config.toml
encoder_arch = "mlp_mixer"
train_examples = 195000
crop_scale_min = 1
encoder_parallel_block = false
fusion = "prefix"
fusion_encoder_parallel_block = false
beta1 = 0.9
weight_decay = 0.4
Rows from block 11 of the image encoder of a small model that answers yes/no questions on an image's attributes, named by matrix and row number. Rows with one number belong to one neuron. Each number is 200 + 20 x the weight over its row's rms, rounded and kept within 0 to 999. All counts start at 0. After the name is the row's rms in percent of the matrix's.
After each neuron's rows are labels from the 100 images, of 14848, where the neuron reaches its highest value: "lies over" is the class under the peak. Only what is clearly more common there than usual is listed. The data: seven-segment displays showing three digits. In brackets: how many of the 100, against the usual share in percent.
# fc1: MLP up (encoder.blocks.11.mlp.fc1.weight, 384x192), inputs 0-47
# fc2: MLP down (encoder.blocks.11.mlp.fc2.weight, 192x384, transposed), outputs 0-47

fc1.12,096,201,191,210,211,209,198,197,211,219,211,178,218,227,198,188,176,196,213,207,178,213,187,238,210,218,242,218,181,195,213,209,211,192,244,190,169,198,197,186,199,200,194,220,212,165,216,212,187
fc2.12,093,178,192,231,193,199,213,194,191,222,190,216,180,195,216,198,186,190,203,203,244,178,217,185,172,152,167,181,193,248,228,210,208,178,164,213,214,179,179,223,227,200,198,205,189,205,198,217,222
lies over: screen (86 vs 37.7)

fc1.233,083,183,168,202,231,191,196,182,213,193,201,180,172,195,186,197,192,210,233,197,164,225,204,214,191,192,230,210,166,230,214,182,212,204,194,185,199,210,205,229,219,187,195,173,215,225,181,205,169
fc2.233,085,200,210,173,178,202,212,205,164,199,226,212,195,197,218,221,189,194,179,204,184,204,193,160,218,216,201,201,245,182,169,227,187,226,222,209,201,173,203,183,159,191,170,249,182,161,202,204,205
lies over: screen (94 vs 37.7)

fc1.224,077,207,247,173,174,160,219,201,214,197,233,203,222,212,195,236,184,193,203,190,192,184,169,204,184,196,192,183,186,177,215,177,176,223,156,202,160,179,195,197,201,175,175,219,188,232,201,233,175
fc2.224,087,209,182,211,235,225,180,213,194,202,185,220,186,187,224,188,195,210,186,189,206,230,217,220,225,218,221,176,207,215,184,216,180,194,247,153,232,203,212,206,207,189,226,202,204,207,198,163,214
lies over: screen (98 vs 37.7)

fc1.94,100,189,208,185,183,186,193,224,197,232,212,236,203,226,222,237,160,201,204,216,193,224,175,223,175,212,213,204,198,183,223,240,182,195,206,209,223,185,198,192,178,196,221,214,193,172,229,242,202
fc2.94,095,207,214,198,213,200,161,197,259,212,195,202,188,183,188,211,235,186,204,218,211,211,179,159,213,191,197,192,227,189,195,161,185,212,178,227,189,196,224,187,194,164,210,205,199,169,181,226,206
lies over: screen (70 vs 37.7); lit segment (30 vs 1)

fc1.62,085,212,200,232,223,207,185,154,215,193,206,191,215,170,209,175,186,207,193,205,196,221,250,183,200,199,217,211,208,191,174,217,184,224,227,206,232,212,212,194,218,221,202,200,234,193,225,212,193
fc2.62,087,172,205,166,213,181,208,182,210,202,184,228,198,207,196,221,191,151,206,230,193,193,169,180,202,231,176,148,177,232,225,198,203,202,165,209,204,208,197,200,193,213,202,232,167,215,204,199,224
lies over: screen (93 vs 37.7)

fc1.382,088,178,195,161,208,218,210,199,205,225,202,211,206,220,227,177,175,181,174,185,167,219,207,215,182,228,199,192,222,165,209,202,178,207,168,208,205,176,203,210,189,166,181,203,194,167,201,222,208
fc2.382,095,210,183,213,206,158,177,184,215,168,189,193,167,219,181,223,201,238,175,179,212,203,178,201,204,197,175,204,180,189,176,166,205,159,230,186,220,236,202,194,199,202,178,220,189,195,193,159,180
lies over: surround (98 vs 61.3)

fc1.222,108,175,206,202,205,203,180,206,247,219,193,201,234,226,183,187,196,183,167,218,208,234,206,164,214,238,192,247,201,202,197,203,191,223,204,188,211,192,220,199,188,171,157,173,156,182,156,186,207
fc2.222,114,187,204,233,221,223,185,245,203,201,219,208,165,197,219,183,197,190,186,193,232,179,219,224,203,207,183,222,214,191,161,163,193,185,193,216,202,239,195,221,203,167,192,146,251,194,234,199,196
lies over: surround (96 vs 61.3)

fc1.383,121,205,217,160,184,174,186,197,213,214,194,189,244,228,211,205,196,196,215,174,189,203,207,197,193,251,226,166,187,201,212,199,153,192,193,156,208,166,209,189,181,188,223,195,224,187,174,213,205
fc2.383,120,191,163,220,182,215,205,211,200,220,184,203,170,175,174,221,253,181,189,216,244,248,230,203,205,206,190,206,231,205,206,204,212,232,209,165,190,204,226,185,202,200,196,192,212,186,204,206,204
lies over: screen (95 vs 37.7)

fc1.298,088,165,251,191,237,230,195,170,204,214,213,211,206,207,230,193,207,190,202,174,180,194,235,206,180,157,217,191,210,208,199,181,193,186,216,215,222,202,201,219,240,214,206,194,210,170,196,208,188
fc2.298,083,201,152,215,174,194,201,217,213,216,168,192,191,187,209,192,153,218,195,186,211,235,192,183,199,241,218,212,165,200,188,209,234,202,207,223,203,216,218,181,168,205,166,230,170,215,198,225,226
lies over: screen (100 vs 37.7)

fc1.86,121,212,175,153,198,182,205,195,225,214,185,203,179,202,186,162,204,204,219,213,184,186,207,184,203,204,189,192,181,206,169,139,186,160,196,198,209,205,216,207,185,230,211,233,211,191,229,183,225
fc2.86,120,208,189,187,198,196,204,201,174,178,175,192,210,182,188,203,206,224,179,187,193,203,214,202,182,182,170,202,243,177,214,189,235,219,192,184,175,254,183,209,200,176,211,241,176,204,186,210,223
lies over: surround (99 vs 61.3)

fc1.182,098,202,230,187,205,238,198,220,219,195,178,228,218,186,214,179,233,221,187,216,152,186,209,150,167,168,192,203,200,199,194,203,183,226,195,197,218,190,211,206,186,169,190,200,224,195,227,192,245
fc2.182,109,211,207,214,172,178,210,196,174,191,209,211,201,193,204,224,176,203,202,189,231,217,186,237,218,201,207,219,160,203,189,211,228,195,218,196,183,233,164,220,214,197,214,181,166,200,172,201,178
lies over: surround (93 vs 61.3)

fc1.71,097,185,182,194,200,209,170,207,192,237,191,228,206,161,175,214,221,224,173,198,186,190,183,206,167,184,202,207,216,201,197,189,213,188,198,189,208,209,208,207,170,210,190,214,189,246,170,183,207
fc2.71,096,249,192,209,203,213,234,216,193,195,210,186,190,221,199,215,195,211,186,191,206,160,220,174,191,204,180,210,219,196,229,214,214,201,200,182,191,181,199,235,229,213,219,178,179,167,183,231,248
lies over: surround (96 vs 61.3)

fc1.339,083,209,195,208,201,177,216,209,165,216,185,206,202,210,217,225,222,211,227,197,200,222,170,203,186,201,194,203,184,215,210,189,181,198,185,205,199,208,152,183,201,221,187,163,209,210,205,231,216
fc2.339,081,211,193,207,196,210,158,200,215,169,206,167,155,197,196,201,219,195,200,194,237,151,228,254,209,225,177,194,237,211,219,202,200,190,207,169,175,189,203,206,196,211,218,194,182,198,177,206,168
lies over: screen (80 vs 37.7)

fc1.238,104,159,200,203,187,229,174,204,230,201,216,163,198,188,154,193,191,191,255,215,195,181,178,185,205,183,187,239,191,218,198,203,208,251,180,225,193,208,218,240,191,191,205,238,186,207,230,208,193
fc2.238,106,214,223,197,200,186,206,190,226,179,197,214,223,190,228,224,228,192,206,210,214,216,205,166,216,193,190,233,197,187,179,213,187,179,186,163,245,188,206,181,211,191,197,180,233,165,195,183,226
lies over: screen (100 vs 37.7)

fc1.322,122,208,202,215,174,178,221,209,244,215,177,185,195,182,180,234,230,185,238,212,188,192,200,195,222,246,230,184,189,246,186,201,194,176,225,180,183,224,219,200,180,220,186,218,170,198,201,228,197
fc2.322,110,192,219,160,210,239,188,216,200,172,231,222,209,191,191,193,182,205,200,230,200,168,180,199,204,194,191,172,223,186,176,203,222,183,185,204,195,172,215,208,197,201,221,250,194,196,205,189,234
lies over: screen (96 vs 37.7)

fc1.135,102,203,223,144,195,198,189,207,198,200,198,210,206,229,235,194,173,219,216,203,207,201,218,204,180,205,192,199,216,183,224,206,202,188,193,196,201,231,201,238,190,205,211,225,196,183,202,192,214
fc2.135,103,191,189,259,208,214,190,209,208,203,217,192,205,190,185,223,200,194,200,193,197,224,196,211,196,162,213,229,214,217,209,224,221,201,220,182,214,172,182,186,222,191,235,192,230,205,236,217,192
lies over: screen (95 vs 37.7)

fc1.164,092,181,190,171,206,170,200,210,201,208,201,179,214,171,206,200,209,215,206,182,209,235,192,178,184,159,226,199,186,205,183,195,180,210,230,190,213,179,195,206,202,185,206,204,216,177,234,193,153
fc2.164,101,201,207,207,205,169,219,192,218,192,213,218,211,225,197,223,159,168,215,171,211,215,211,176,195,255,202,179,197,201,207,178,211,202,177,177,218,211,211,190,166,201,196,196,180,238,189,199,235
lies over: screen (65 vs 37.7)

fc1.51,088,243,226,193,216,177,227,237,213,221,213,186,204,218,200,243,210,220,176,241,210,183,203,188,209,171,191,182,161,193,217,209,246,196,210,199,244,220,195,219,180,205,192,160,185,180,223,199,192
fc2.51,087,194,214,191,208,204,191,205,208,222,212,177,231,200,212,216,177,189,239,168,198,223,186,217,214,207,165,229,185,213,197,147,176,209,220,208,210,219,210,207,219,202,187,191,229,195,175,155,203
lies over: screen (97 vs 37.7)

fc1.150,089,210,202,174,205,198,179,186,192,226,207,221,193,238,193,220,208,191,201,179,199,167,206,201,184,230,188,194,185,182,195,188,207,207,213,175,207,192,220,198,231,208,178,179,213,216,162,258,215
fc2.150,089,193,215,206,176,253,203,221,198,192,178,213,197,188,215,203,173,212,206,179,198,184,164,224,186,210,200,217,245,218,238,220,168,200,218,195,197,189,193,209,208,217,198,224,186,159,251,181,185
lies over: surround (97 vs 61.3)

fc1.47,120,173,173,210,190,209,199,231,184,187,194,152,213,199,218,164,179,189,203,205,170,218,189,213,203,189,193,149,209,194,153,195,198,169,188,209,216,201,196,232,233,199,201,211,204,179,183,179,190
fc2.47,162,175,220,226,227,194,207,203,225,192,204,160,197,189,203,193,215,207,172,210,208,186,229,219,187,216,185,135,205,208,221,210,186,198,201,225,177,160,187,150,188,200,204,226,201,207,194,218,189
lies over: surround (100 vs 61.3)

fc1.255,119,238,206,205,169,184,229,187,180,200,215,174,207,213,244,197,185,202,229,227,195,199,187,171,230,205,225,204,199,220,226,208,221,199,209,197,212,192,199,213,195,170,183,218,253,208,179,167,211
fc2.255,112,191,204,199,212,216,204,197,180,228,196,199,225,199,215,181,216,190,182,193,179,178,215,212,216,166,188,203,166,215,171,206,187,211,205,174,199,171,210,163,222,167,189,207,205,190,201,199,159
lies over: screen (80 vs 37.7)

fc1.281,086,214,200,210,167,199,184,186,178,171,184,208,186,209,210,224,179,205,209,185,203,229,186,202,190,160,222,183,186,223,174,240,230,204,203,192,215,227,207,199,188,159,215,200,161,187,224,188,181
fc2.281,106,219,215,207,230,172,249,215,219,219,190,181,201,211,190,196,228,223,190,237,231,178,206,216,204,233,180,189,191,215,235,196,210,206,205,234,199,154,190,207,201,233,194,212,233,208,200,219,192
lies over: surround (100 vs 61.3)

fc1.297,128,191,185,212,185,142,206,236,173,189,181,199,165,192,174,249,207,211,187,220,196,194,174,178,194,188,200,186,201,186,148,184,215,187,196,192,208,219,199,187,197,230,220,188,202,154,211,244,193
fc2.297,125,185,204,158,223,198,185,193,204,197,212,220,202,192,184,210,165,187,210,219,232,229,174,200,214,192,201,176,244,204,223,213,189,191,226,193,192,207,214,189,183,181,194,202,203,207,209,182,181
lies over: screen (84 vs 37.7)

fc1.344,098,201,221,176,201,216,210,229,189,174,206,218,217,178,208,175,199,217,183,211,201,192,207,194,171,184,191,189,218,195,183,212,190,197,174,192,203,222,210,188,229,187,221,156,204,187,157,218,180
fc2.344,099,227,163,239,214,161,212,200,190,209,198,187,185,220,194,210,196,227,233,220,225,222,207,183,230,217,247,265,168,167,216,175,188,184,213,204,211,220,192,217,190,209,172,199,207,178,218,180,213
lies over: screen (96 vs 37.7)

fc1.80,089,220,194,158,177,227,203,198,219,211,200,190,232,224,213,195,227,201,237,153,222,206,196,200,181,256,224,171,189,229,207,194,221,202,210,183,194,216,228,224,183,187,208,218,205,226,190,197,221
fc2.80,092,209,212,245,198,188,212,240,190,191,192,207,186,206,219,204,204,222,171,165,193,205,247,176,191,176,175,187,184,213,230,204,215,191,201,172,196,203,252,179,213,199,222,239,173,196,219,185,207
lies over: screen (94 vs 37.7)

fc1.282,088,201,182,170,222,159,198,231,200,206,206,204,187,204,182,205,176,194,157,209,170,203,183,211,189,212,215,174,199,208,201,217,231,187,203,192,219,232,172,223,166,201,185,194,230,178,221,247,225
fc2.282,093,166,180,239,208,191,182,178,229,194,203,191,192,205,235,202,201,213,175,197,213,184,189,197,210,189,196,217,254,207,179,218,232,226,225,205,160,217,228,203,242,196,228,185,201,221,217,179,199
lies over: screen (100 vs 37.7)

fc1.23,112,193,164,196,180,222,234,203,210,198,207,188,253,219,211,230,210,209,217,193,188,222,198,215,178,212,189,184,168,178,206,160,175,240,184,224,185,191,210,226,218,204,223,187,217,195,242,215,218
fc2.23,102,205,227,147,213,214,194,203,191,200,229,233,186,190,190,204,205,217,232,198,227,197,194,147,178,198,221,179,214,236,234,213,217,173,227,176,201,233,201,198,190,229,179,248,211,177,197,190,208
lies over: screen (91 vs 37.7)

fc1.351,123,213,209,206,206,213,184,232,188,198,202,251,211,174,217,238,225,207,205,185,189,197,180,228,189,230,181,204,213,176,189,196,205,141,196,198,195,193,188,244,207,212,195,218,231,193,194,191,244
fc2.351,127,214,195,188,167,181,221,210,185,173,206,188,202,169,192,176,199,213,189,222,220,204,202,224,221,194,221,249,209,163,199,204,192,191,217,175,203,185,220,194,207,176,195,191,189,208,189,189,176
lies over: surround (100 vs 61.3)

fc1.271,130,207,187,210,179,229,184,222,196,223,179,220,208,186,188,224,192,229,232,211,212,188,209,198,187,210,204,237,158,205,182,196,207,220,203,176,222,222,204,228,180,175,167,195,203,195,155,211,193
fc2.271,145,247,210,202,192,200,183,201,180,203,226,265,225,201,212,175,207,180,185,194,227,183,198,191,181,219,191,240,193,179,233,208,203,206,206,201,190,217,201,248,156,223,196,166,206,190,218,217,220
lies over: surround (100 vs 61.3)

fc1.357,095,206,238,181,218,182,179,181,180,184,262,180,206,201,194,213,211,191,214,180,203,205,192,228,151,185,231,176,187,215,175,213,196,196,218,174,188,232,204,185,236,226,161,177,190,184,184,186,196
fc2.357,103,202,175,238,191,199,195,219,203,206,170,190,224,182,197,171,187,188,187,206,218,191,186,188,213,239,180,222,173,212,233,168,170,214,232,211,171,211,207,181,203,214,234,180,216,220,220,224,186
lies over: lit segment (27 vs 1)